A small class-conditioned image flow-matching model, trained from scratch.
Training: soap at rate 0.0024, 7700 steps, batches of 256.
Data: trained on cartoon faces, 50862 training examples, 38.8 epochs.
Rows from block 4 of a small class-conditioned image flow-matching model, named by matrix and row number. Rows with one number belong to one neuron. Each number is 500 + 50 x the weight over its row's rms, rounded and kept within 0 to 999. All counts start at 0. Numbers have three digits each.
Before each neuron's rows are labels from the 100 images, of 14848 (inputs lightly noised), where the neuron reaches its largest size: "responds to" is what is common among them. Only what is clearly more common there than usual is listed. The data: cartoon faces. In brackets: how many of the 100.
# gate: MLP gate (model.blocks.4.mlp.gate.weight, 848x320), inputs 108-161
# fc1: MLP up (model.blocks.4.mlp.fc1.weight, 848x320), inputs 108-161
# fc2: MLP down (model.blocks.4.mlp.fc2.weight, 320x848, transposed), outputs 108-161

responds to: beard (92)
gate.124:452527470522524528539576513480376542476535518397385509590538474523507516549501483552418515534546426509428427467498469518500441527338457471537554519535383569474478
fc1.124:539449511493471470484552440429513529541499489548499500488500544458513478475555445584475460522424477504462551527458416501536554458460377516555551423549544449454524
fc2.124:580487403586539597550511568440460401478487468494465469522514584458481486417515446537480413445563525494513486395453444349471514598489564466441484540509492474587473

responds to: a mohawk (57); green face (37); purple hair (30)
gate.413:559472547506406514466484475477549521508530451412564604535473481451450453414497452563530538510499462627446520547506500507386523452383455487508556472518460459466361
fc1.413:483473529554530497383556542481479475527425592376542506542499498504406468525595475482535504500510455509598490515472479539605514541588551551471410508502538518457462
fc2.413:456481492490566428477529488545462593491520531418526536506483490641540462535477551565529519527455457487518465544477569565379517438474501525477470501536483457478501

responds to: laughing (82)
gate.658:487535490492606489562541517558503519529410380500447446463594501440522479472516479567496582490577471474605508464594560532426474501577562538488554550476461496510529
fc1.658:509492507503515504587436476490509488455559537482421501502442508539463491469575481523489566435450465416472580529549547499524464513531398491402495487523538452411577
fc2.658:530559583464494498420528593473511468503479573448444546402502435525603442521475516534558525442519505400541459532473463517499494551562516478532498569494519471468466

responds to: long hair (35)
gate.220:512464461609474455493503459519589388507457554481544511488518460448437503496546417491493584519493454458567452444572475451507479521504502459420494469519549495453586
fc1.220:540468505531552606503464480530468578508437571549519457499499508399511468494345476465479476436428504476500514479552417508535486505430534408542511445443403562468514
fc2.220:478609482464491530479558586579552465490550446467448488456503563417470498474569499526532587428434577511513574460448422522543407442462526450493477460532583477473425

responds to: looking right (92); surprised (37)
gate.739:464574519549516477587507633542529541493514589548476567480455541470494466564499518466607511469480449454462439527642521458531501490506460488438575457559527506335499
fc1.739:449548536515541542536571536607568581439458457593518462503460456489488569513495486616452501514460563490530574480428427484518640494497511545576473490507552464672544
fc2.739:518529524509441567504503536543482431482536483530460524418499473507503530491515492483474503627513507489410519392513452517512404418515489551552546479526445511542571

responds to: looking right (64); surprised (62); teal face (38)
gate.22:449436528486459512603433444536534530539480489508467470480428551459564494599466445509470498477438444486435579427546435439538508445465506554427447485533495502570413
fc1.22:511457404545446532567527502413573438457427538476567493426574530507482446505414566529392553469499495488505553477485505530454511459556521506533441516568546483507456
fc2.22:504429549506549531343442470454460539504549470557565420515496537474469511446457559546457484433480467472604613501583628470451533453548537460469457493472524493422661

responds to: laughing (35)
gate.767:449535575533414495509456445531508542490567475509461543512549480497494502496474550442542492493548557454508516586472463489513584467524487520486538454545534536559539
fc1.767:501525394543529461491465536602558571531500596393510518559524555447485531536427530504556441475491401490527514489512503506524406513524530526504479605398608547482505
fc2.767:508528513555534496481438429528606521459474481396555534535526520539534488545537439454530481392535499478453455535464550436517655530389454583394483531505480322489478

responds to: sunglasses (100)
gate.411:468423550581494499403593460539524536535483488424346525523434535529468463555512538509585501442404422465508565451537549545510537516502465431557482491396507470526532
fc1.411:483535491541513454628502507517511460506469398551548542579451478497543444427534509484480460595637589557422482494369499453563428572553528411472537565452499557523427
fc2.411:505500451453604528607616489467400546471430436457516443498475577460511489504481524414414548485525496557481530484438487407518570542516508524503384564520602425392466

responds to: crown (62); spiky hair (47)
gate.150:501490513496403528477580379524480496559563477495452573540403412544549590493426486481382401495528602402501437486518497477457468555468497503493509493518476467531506
fc1.150:466484457421457477524531486530524491565480488473375529580458458503483480567534494537486477461522618535516673461580493504398497506502414435518390553556450541492504
fc2.150:551512612475460434544431469451583489494528521481614442585558484459476502525446422463468459475487476498501583548566472523566510546577479541467564426508484509466489

responds to: green hair (72)
gate.724:471456444478481498510443543471413482502510555561533560490469511501463472459451497469588417378590549530394444473567576445527491485551560508513439492527400534417592
fc1.724:485377438538541548551590469476537424510539504507468492506518527487521483471506473588396528414467514447528502473590490508488595534492467467407538501581547521541394
fc2.724:524519554505506490437562550477481534543515479468403532589523541525439539496555511523608510534456518550448476486487516493510434527456525566556516519496464513495474

responds to: surprised (68)
gate.91:489517471482523539575426471501478545506536405493574522505402543447590558496401422539492512532454487507417420429456504581513501486447434463494480510471610603520526
fc1.91:422505512550468498454519555453541506479516607499447437532555477534493491505566476559437418448465493596551445536515508508548523451498512536521501567413478430487572
fc2.91:531525540549555516411464459438455514510555664515481596449578566556521506496498511533505573529385445596470491446456496557370401514476497449430463508545564601519520

responds to: white hair (39)
gate.49:413513520450467600545500432530477480525470499444538465452504531438500589534528434514499430497565501475567477516491448465489461507495486476434534581523486511479506
fc1.49:400419505487583498571502486574463438516521527464443501502420521421543524540576514471514487489550410458443489469564411453550492442449440479483417584501511548531507
fc2.49:601492528460523381421530477484465537489440479489501514486574481488552565465486536435515494457602442512517602507555603526519504396516407482520461443557515478573401

responds to: sunglasses (98)
gate.70:477501509574484520574499490521501479559616469457477562575490580530550488517404510538543444497538465520562491604502597556432574494475493543547517487465543501497560
fc1.70:505532512588449497518457584515525461582541396469532438447458495514563518491470588482503513549552487507506537483468597571541499526492486521496520493542455471495499
fc2.70:458510445554539497508541497515505476506449377516538527466478418539481498556588479494451588487498506460440602409475474574534533497505570526488512481415564507495428

responds to: green hair (36); cap (28)
gate.299:440467477550448450503492480550478565571524517572486531581495610516548465465515389473512586498550563463508399429531532530484499514530543565521469523496494536491456
fc1.299:451511418465444546481533526527464517593521486484474502524496528481635458504451369464521497460545444454558431436499528527529503474551490493488467512506484504474502
fc2.299:538521569497527485553453524573464529397465479498442536469472596601558522606516488506513467487511476553463472493466564508436459504518498513448499554505470484488543

responds to: crown (78)
gate.44:507464613501485462438503454589509420467483543501372479506538534495547466564523512531568494509414527491536542575525542529523442465603576567485535518539476488538466
fc1.44:502452515420530528574522432511452608503506546566480617551609568526527453518473552586626552482472524458508533555493552600463510539565503471546563510573485543535427
fc2.44:510502391488489467498517460558454549472554504542547456518504551549566505521489532434458456584534519480549469446469536459555492501605415530500511530542540542438407

responds to: cap (30); top hat (28)
gate.719:502501384524473502465513473500497469494488514534517443499495520440506517475478468495403489561529498549447456484451566508406537481432436556535411576470536541492564
fc1.719:509510461528516577518557533458438505506472568451479375484563435504442377491443445446464609454500533495470527491538548505477463531480520423460649491529506465527469
fc2.719:517378395526455562510415505415502434430551453514505501553565513442497456549449457451460532506494603493458517482595474454509478469433552486521551454485420531546489

responds to: crown (90)
gate.51:483377541488433499479506542406509495577412497490530511548570471481577599427428466478501486467493558503492497557485455568514520503527453553399448453568463504497456
fc1.51:447429465531466523494457555495486459445558510504506473423534472479565532636528558476389563466481492569431486539545542477601520440442458444647475460368523569471518
fc2.51:500550556451564507548500456424518620566489421516486421465461559500531539519459540580435523458473408457481545445414412457592507435481512479588554558521418425518458

responds to: crown (100); long hair (34)
gate.23:473542539458486494464588493516465500505471480476521472573459645509523556452493440602601467519460564459465521526560557524447464469541615568385516515562556525493470
fc1.23:465512410484567536534560507566525521461447470504397523407507485468468477469449507616544475507512507501521525523448483491508467469538444445472528536464579474385442
fc2.23:488467356546471488448558477571569547510441486482513430501530515652509527488436510500539498517539654501520422371428506471509493547507413502550593440614459545448483

responds to: long hair (48)
gate.168:495537528437490467526463496423525442481514454469482487450483548441583529547480484451462414482510513432478568522619468583458393512449423501448528483522450521562500
fc1.168:529553505527542521524474532527503438552439468448504542467528424462507497456490434502435381556526539543470379487500408419520430557523468504459581481443482467546436
fc2.168:503547434523557475558447467445486516464474489534498485542482432422544502533478455503507568454507515575440554594514492485448534477418587546479463500359436457490578

responds to: sunglasses (81)
gate.323:538589497500472466439373490432539406521637480498601504477491596507509518457483465494393504534463489459443522563540502533510470440505398511383472496433478582481528
fc1.323:495500537568479459478460492482406559507365452423588517537426472564471522450538544570553488546515548510541513494505592466390489549456569531480530561495499566486583
fc2.323:560413532448499484453578448482489508557634473546504565536465458464475525429569538568554525497576542505447577531543467543519509430496516480563566501409537418594517

responds to: laughing (54)
gate.107:486515537461545534493395481534522453565492511522499522523428546477468603502502521524459519473473508491507474434612460479549405565580449619418549433498442564499488
fc1.107:504596506431446579542473461595480572389578514576585513432532537488459578462495552506492474540456566490479490479499525571571465498556557526455452532520468498522559
fc2.107:502480464477557401500510436471504658549579487530462491536449526430480453367535562470554430489501503618498481593512491491521407618504545481545541472464511515486456

responds to: laughing (83); beard (48)
gate.660:457482593525467427465488403355534479477405471483553480531542491418486501505439554494470494566480513448534471462521539576411436470566517583429560428470475485484425
fc1.660:489493531527431674434514465607479439523462543573501539526533585556509560517525533473548525511494481535436585497442555521515559535560586571517650533642499559520508
fc2.660:486507514449478389520557488474498585470439566471431513463507425423549543467505495562479417479569531557571579503488483534454476546523429544440565514722553466512506

responds to: cap (78)
gate.699:479435457559441515562461468506431548546483388408507547534411522588516497506557457501527486416494509502587517447519609484478564523552452639433507508482553546512519
fc1.699:525408525381503531441467535534506580495585542574428606489566531480416574476542550549480378484495543523446505454527466405500575426426516441529506409542445481599454
fc2.699:532543570589508576554541475437545517507480416584557439506507546393487488529478443484654465463479539531536554555569536460490491497552528459452449476450423482487591

responds to: cap (30)
gate.700:444559481468507513539463477588418603552545482516567559582488551582561540501515505546573493564473527416507590594644538459639436566484493482544531457468613490575503
fc1.700:570546483521471467485486593415536508463384510566524532514537530454389467483489499528561621521584482504540466481483470439468655437443499526573520498514462463403440
fc2.700:443534473567402639409599473568461527530420612477551515580473483477503473433450487510494454618484582476520396430525586573458443498469486416454524447505521572462378

responds to: long hair (71); yellow hair (30); orange hair (25)
gate.534:502414571522496553554446478505457493435663479560469473574507480548521524475495487543510466496472525419463520477425527491503489456468509520488634539440459466467506
fc1.534:555547478477538466470510570451508449534491578414596505492593540508452542595516453498559419591406508615554422489558487525494441516453511497482380485502385491498455
fc2.534:467562525440465529554518658485603560444492510566399466493508496496531483505506500475551569475630504493536473601481568509515466477582575496500554478448455558486566

responds to: a mohawk (27)
gate.9:442546476509491475393464611475485485450499554496580520553389610415423537525439509460488463511420602483508452564573533541480574430506516566455413476492502464515538
fc1.9:539436522511476557476628635523520538473480573478436521534497556461566462529472472541436568541482512575508521507512456594568430507535508482533450514475628454447451
fc2.9:480540440473494511569452526489513493575479491527578571522546455556504425512562484490404438543495462450530385474518460468431594406474477559501475478423538443622519

responds to: sunglasses (41); black hair (26)
gate.309:504455502556546618383493487505513503573529550489456545481514504470488467602501547444508409408414537552460604438614595542485553423522504471451499462478478502488528
fc1.309:457531445517524660731476546501484395428534488534528491492503519557467496506511554511346463473488485466430511552572397519469523485601456491490488543548486466552467
fc2.309:500507471592533626370548493518479410489447463506474485494563392611579500519435485500420436532465586484524626523381464471461506566433562523510612440537508520550464

responds to: long hair (74); yellow hair (25)
gate.28:579452508517435495547507499363598577507531486520498534486442481445525391533550516497493525555531491449419495528469495506469481548466492442501508473459479484518488
fc1.28:475470487549564526513528502524568531414537609520513563591519415471543494577455490512470547474465415548462510435551502383534616491525506511479588543540455454468509
fc2.28:512432411485514495486497623407522486484450495500458447476601449446464556435439515399603484446470484482433535481530509511509566466459534481473500432532510514494501

responds to: looking right (100)
gate.95:533517542455491507508471507458508548504510441435508477488573530595427489535456553503590477453472579441479499636549537456458497508491385529474492552468516572505496
fc1.95:454486474475580472564612531504475508400520337461523496535593478462469509560490485433516426515412529399483508590383448521414490495466373581461501555460589452491453
fc2.95:514516622573550433562550549478522553487469348557430501535543406526489516508488462609555526467509450419484485525463408458557546423492552561540504499518413538552509

responds to: a mohawk (37)
gate.752:401501505489507531542590468447486510442498549546427536553484373442467472481524541462486471509444497518519503495473517547493444495521366532526621535520518478439500
fc1.752:564496542572478419540476548590526545484450459527452545476423506485549515555538519569497529438473510484496508572528543446482528468568560496474447465423499471471522
fc2.752:469384616473529492485521444497528476474477584539391500546510556488595537496462495640496561508607453475540579593410382456429539534519542455527520554488534537496495

responds to: green hair (41); a mohawk (27); crown (26)
gate.761:444517525453515468522402538533482425541497463495546499539520556454447507442493481548486520551511412577437413420448527486557533497432559591447469551393459508490571
fc1.761:421428489465489432522490517432474506470528548474515594509537557444439532503479453544568499417509472501425574506495520464482427588430571531565516527531524592539513
fc2.761:475440510564520439420372578550584437403429474483452446467502666390450426489439510520503572543480525465552481577533549552548457383556499480477471528471420567481542

responds to: spiky hair (43); orange hair (38)
gate.97:488578424510521551466441522531467509439498536490503483531497466493564447490429500628363508567514389533454484476495415502549515510562472479524456517507545584513531
fc1.97:433493554498482536468496517507519536521573521535452509551515412538457504514558580428459551493441419376546537444493522459566432478455531524540511497529507480518490
fc2.97:490538436512435536576494474457522553479441459515557436490536516477507487595465413523414450541511449499448493484441514511607601478404557454569449471508511448537475

responds to: beard (58); green face (36)
gate.599:503449400584473506561517515467470489466405518411444595436477622496571539505513466484515548427508528508458503452531533499512505520547561588447535548611457481488484
fc1.599:520572399558551524583513488439507440578480527400421610476546585405524490492472435598444538439526585496511605484554550557525504498468481523544447448576511459491456
fc2.599:518412510563534352422458511486482438500571430491588420477516409518531471470558448452508490589516500479525482492507451435536445485530498523558567456382502531475436

responds to: beard (43); red hair (26)
gate.735:504516412411528434493508460587528534469525478454482502492481488413466534370471487482479503530500577549487481453449418477445396559547446591500534485527498583474460
fc1.735:423426429599471435506487520475480483581379530454547505589487499614473548544553504522538462532566421535535444458580543540450491484522490403491613502494408531485559
fc2.735:535574639526465565568505421511541555528541447524468529530530542454412547509449504468488519498504528536399444495468439586475562533632498536426527492481436452464554

responds to: beard (66); looking left (63); pink face (46)
gate.454:562410538465457453569461543523491558511482512459466508507551472477411577500538495529578393476531462491578511399543655425538575537354509491530482550451526468416507
fc1.454:532572521526438448538545560444467501475524468545573417485563593436503413456488451463422571472450543523529489486384409572444488542587501622494488528479428559539484
fc2.454:473458426514525672476495481561506527543393415562445521501442473614469480495492583541501507525504555573406476385386535510476524450409471436518520498449527440535545

responds to: a mohawk (82)
gate.583:517483519464451503475562522394523396491443547437543539493436476454513482435479470433447469447486481548503540481360447533532404408551446504411504518495514475519618
fc1.583:526493402550514499539486536538459501559458613505473482410537443433457477493414532521451499481507498453459500483537552371498458469574401569425533399468407476491507
fc2.583:490448436473494513512384473463514479547505452400551484446431529515542552442471502524391483475453494544444556434438522406564440523411586543425561550521512397512502

responds to: green hair (41); a mohawk (30); crown (30)
gate.480:563518434517452493531513553458444454531462496570379457580508466473536483534578492543541459476459546502548563562525569633519537555554515597454495498441450524514441
fc1.480:580436476492357537517496494460461453540505487588502560508520350486420478509540503569560470532448631587501549402526538536524482496486498561463580532544480510464526
fc2.480:451521453514548386465513510469496461415515561543470625464494559403548483496490556450446494618545633494470450520503535510551473464560475473451465485573481520551555

responds to: spiky hair (38)
gate.579:532387424519525481473392508464512487471498487510507637505509576462519507481472479480517470501530528554500479435581616310525510479482402564499490527461464513532495
fc1.579:425467506386554488484519547620500566469473424479532429544584446507460579464495494462578537580471525417481530610570507547413443557482520474523450457506558444530474
fc2.579:457568581452514544583526518464541486560476440544539360491564498474513542527583500497548473512444547535559499584605597506499467472443533560439481481500515507494482

responds to: beard (63); teal face (54); surprised (35)
gate.300:509531439475498535440569465456645476537464489538406526485518425465441482440477540494427423529561521476549480494647557509505494476523511519467519486476475552481578
fc1.300:493554549522487512501544512480530564530537544525539524483521475495556430545504517496543488484537517630469478499535541536478518540595507433357426476515520384475529
fc2.300:435509523513496406508436559448603430457515543517415463454448505481436520523460464479551571445459490473542580622557559485530502530477572521530521529529505591420502

responds to: looking right (86)
gate.675:549505526366487504450472505489459490417473503490479523408500447516486472538537554430523517465494502460513527451474511474483429562504457519562455471529466527473477
fc1.675:444509483447397542601505508464496425547526593423568537564551444411547493451502505526596568514480516540493510371492516485468497439490474474542491500453506563551367
fc2.675:532552500396495449622583560580500544473524489449444533536463487646393503481431420452491501487584508530506554605488626459535484508533546558550480477471468512506445

responds to: white hair (29)
gate.230:485476616509522563614423502584457484405503440505522458471487510519454432503529548446418342536436472525527402459534508467398442577579546512463503541498421471535393
fc1.230:520444406481560481318583539458551575525496542552465458531495442457452402484531519490525560443463548466511500596378609431551530439447502453455442416487476536442587
fc2.230:517429515510493521479481506500480534503448528447425427503559486525463458574459515500389538478550519500532517523553482480456540475586496466513507514573482470469506

responds to: pointed ears (84); a mohawk (25)
gate.194:555443466615450513442544453557427524575465557574461546466616477449538495532442505520454510513527531523521489437492442558536554501547561448542521545511478519490489
fc1.194:471475554502462532383494455532460546525528485515535539463503495490596503501488482631524487521519506459458535491448406445622473632469462458502528409530454565488442
fc2.194:497619607485501487455451550495402571482443483448544517449500441463526445534545510536542401549533469508428469482542539522534469423550423538472458520447502519520561

responds to: looking right (80); glasses (53); crown (26)
gate.717:484456517562488552466507610603572509491483552534501515458525519504488543473512577609470507535463551514509593466590441544492583498488527546622390552513479494464431
fc1.717:460458562467477492497417485523437479479471449473484567525601505506478495477479454538425494474488579459536429576405448554442495458501579529520463482454575471469457
fc2.717:523466509481506525523549515433572556499555492517460473525482643590502547462594568506629449528464471435499466439512528464523595437509559445500511555536523502495488

responds to: looking right (96)
gate.269:397498475544439511563470487534513495379524502555469513441415516463500492519480420512526443558573511510427464485473502462531528550482501456517546424496491532491418
fc1.269:546494525427588535477390463468508418496510515448561531557523477555549406515454615442500545494499480460507477488523582490468420493428531529356458579482534518433496
fc2.269:438566462447470518453546453506510474481500544484528442564514467560486502478504480464557425598510508458491464519552533504511554480469481553410584502538551429508523

responds to: pointed ears (97)
gate.121:437481480471435526518439469449548535412503527487524511477488468544468461526490485583549509484439513470504558585563586499480482463463417528508453491377539461585516
fc1.121:491452442517475468449504473555497411517442457494518593556532503464483500583470499570507451479616512541490547513523480519515455556473530466523471472433476491458413
fc2.121:505530536459466480520500548517547490478479532472526501547495489508455427508527549448604500444496481532529541543468455579470533543536519509433489509475439482487474

responds to: white hair (25)
gate.763:399549526440633470491448553530534508601516505508488428536522546469580643433600501543548482535499638470566481539464407555576453497488587547602449566533590481536504
fc1.763:458495490532514512459513513600437564427433450499473536553478449442523534510479489505524445465574544568522600522563487493584545510488461575523542494524582480605483
fc2.763:543612517539502461447539524551559500518450358547489518415549558441464588457479460480395465527484573486479516497446413560493453445449441583491437499471483563454521

responds to: spiky hair (35)
gate.144:557523445501567565480517507453406543507472554455497527480484501527522551568503498564431548383503623519513387519509462464443489531491515436511503480537556492461564
fc1.144:504473437513492548433533477457448491574452503499420501469515439461545411435416480513510484475484569511474462476584606504535461465521590445648490497452625565459539
fc2.144:597424454413529471633533504490542452562562472541406468483541527478405501496504521518459501492533542465500493465436414551502523445497532486613462414469545546589470

responds to: white hair (70); top hat (27)
gate.478:512470512499558546621474524496478540453453516500487510530452453538483471453414480591512490500426436474585580477459443478507500461412457473478476461430531464582451
fc1.478:563454555536477486609411541544465506435564539514448494539524572441469458445490406548508546459477440519532529548494483474543467471495600556423542495619510406554403
fc2.478:541447566468458439657603549508603461554580597493485495486484510400445503477462512483502526546542534471480487542515466514509533435398510495488519457379417518526491

responds to: pointed ears (46); green hair (25)
gate.561:589470483492523501482521482629562514619530614464536536447464589523546599456578478487538495416473577506490460446480468450569471530525454587508533536564452524467495
fc1.561:561517501539517448488525405570458523534461501631536532494476395563449458484467362500457458464407518557460590557530483523436434504486391514470542477584506563430487
fc2.561:459553529510525517526644469517454502484604461456522492480544504419485565551506534472495553526501539431487463477514516533480463553521556493485482508469473531444523

responds to: sunglasses (100)
gate.656:530451516443445480288373515451456560479465534505436610538576545371498446411453468548519435450489556523554531444509600468554474491511520531610442487514465517533514
fc1.656:516425505561529457559505511412500471537533507552483418457509497521563446491561528552536508489530401575416456567499374521556492545516569425467573504541507495561513
fc2.656:471519519514493573417512448532577499437421582460436516505491415464558487459462501491466584530596515504576567664471386409435466518507516574416561472501533457493519

responds to: crown (43)
gate.651:443436651496417540382527530459523562585550548496541513453500559488547471568521447550414514417442542554558552466500536533485388487527498424386435587631514501489421
fc1.651:510479485486431577364491522491461456395490433460573530562540422484552554532420466492522484487559524532445468416511443486432538499488507500499451383495454457460515
fc2.651:492422505512516460547516475529547427560516484497468436532520584509450503444444563517595545469497461516563557511598584498511602537560494502447467570558502551499494

responds to: laughing (58); surprised (32)
gate.398:452495448518493486583481580526471465526516493493517478390522523424423500500428597518532467590486427417477338452515504501564516471464511566505534547457483511503451
fc1.398:510525599582490546522550535558524481485452443474505434462569476425461511506476466453482450542482455481491437450475403428530480420465484641565594480561559479534545
fc2.398:526490466439460483577477576409480445594529440435515484535546416512540453462530491451550545496519504523427540519497487473427549419444555434608586470393603470473416

responds to: white hair (30)
gate.46:507403492561534533594406511503602563512566419444498550573476513467510545477512485460598564494494415525518485554548566608580477516528429538534582532502530532475502
fc1.46:547488563512531498526540449549450644422542444555469541541598475480492497463462502564479507515468432408566566513494507455593586560506565475567466512550457543451515
fc2.46:478505515484493487477477363522528467506425453535525565452502538491474545602479541542448515487492525433496444548536500522515511489513501581520528516435507548516583

responds to: surprised (36); cap (27)
gate.273:483375534500476518574396515521592451582485412510429478603499399452445437509562541500531509446533497568487549359554521613461484366442416455510553467604546541562451
fc1.273:564532394480371481507445523542421465534496504542562492499507476441418501519603502502528482453509565463494373608487468594451570592427559491488484569526462482487470
fc2.273:477401488419583485547522546480448589408584547538632465473450568467436509475589516508564507593538575405486527436476523441474486525625540468521508479512479502454537

responds to: long hair (41)
gate.632:506465521510483435509488620564584550532597615445524558533482486447493548559491455454483471541574616477497522509510494497461358548523605483481475525431454439576517
fc1.632:546488458491578516554496519556445460504598572520499449470561459494478551415502532514496486453452547535531490414447531461533547462480523469435556548597459375472454
fc2.632:443517489493414536413520463595431476501547567475632501402549483457529500486410482543473495555478449319562460478550541616464520475531541484429488521394451472394530

responds to: beard (90); blue face (57)
gate.765:514559538459372427482553473461414510473523520559419584425474514473417566404500473495479536556463548507606450520498534488520481522475506507531447604494477544482403
fc1.765:543520534503519355557443567503492542494536475544464473606552540445548523517496530408511473420590518526435479497538509497503429448517579537574574570466530534480504
fc2.765:502499486505449672514436442506587489603458509507558454491521542609469503536545565516515499450406546527519481444531491517501590566490418457435463486464500494524505

responds to: sunglasses (71)
gate.596:504543503459451491557472456472402494435456498439480520547496463462542471429470468381435537627547505510523519420502626621549501416541456594462548443444384412482411
fc1.596:519466534473445487627516495445411446473525481490528491530449480489480520500539501476592464559567556409465482396469481458484539425514419509522495514417484501480399
fc2.596:493523578425506468481576446514492545436519457537478560493522483537516548472338478585648605525523507499497453522452489502451542354540416527534529546438461494451432

responds to: spiky hair (80)
gate.734:495513570493521417462566511463533636430506535457539547512528452516498512486460387464505559523575523509513561489560527557428445458541484484522522522484501519485404
fc1.734:480510480511479562494519489501504590490548448515438570470478442415523472588463501497382473494501468561462450552511467466502447586397484403515510522548519481468434
fc2.734:497561498437469410597450480500461476511462463418563470461537447553527498521493521515434512486512419507565530412519480457460467552516613571440534522617479414559455

responds to: a mohawk (32)
gate.185:530406497423491567477535465529428478589527557427523438495419515536432503501412454482511407401479541448473496509525493464486494441533518540425440486469495438500515
fc1.185:523470580399608493452479525544538528445547511454610474575488509469449524540452529498525593551467514508493499493481563510625438448461520414513523506563537493495437
fc2.185:471529485488542486402525505447508486452507421539396552530404535436536470532474505575522373542555397465455401391520546385547514496579464464502463521513468580478400

responds to: white hair (27)
gate.52:423459462467573510492393427558522497462521517466469420523503544472565499492428538484461474560513451575470545555567473524558514533544438575502564406502511532537422
fc1.52:478502503483531456529504485528513472470500563510490566445563523440580519410452476412434523533504442524491521532506522557481551533629487504475502451500456430537445
fc2.52:626444564512430486512532467533469492495490492452546594428477474491555557507515458499429502464497423479465405553450468603513490503388543462561461645488493556516429

responds to: beard (50)
gate.248:434446478439523524505536455427516457554533527486533393565519508477532410493478524372456550530531532512488505528467457490496508423430499478440520517523445534511462
fc1.248:527504520480511463576562494547392494493446531496549496512516556447501396454512540515505523576483478480440493541506480470443571481494384575539500536490588527439616
fc2.248:533490416488511476475419486459418541617484460491509535577473484484551540561589505505507551520520555446527511596457423519404545484461469479537431461552448494572425

responds to: looking right (72); sunglasses (56); glasses (40); surprised (31)
gate.32:520559517503552444528490480510478574468590550513451469557417450462489480473448475589532472484436523478486449415508516541499521439473402457601504481514557424445522
fc1.32:486538586531410475430510543540464546473493605432552485425511521521501525564532533508448485520433508459459486561447515521525581576520380396614531466572464536433511
fc2.32:506513464455540385511434584497497479456541540558395494418532490412439530469450545600483498513595549485492503505433423531501439513578600464507436467576467484540414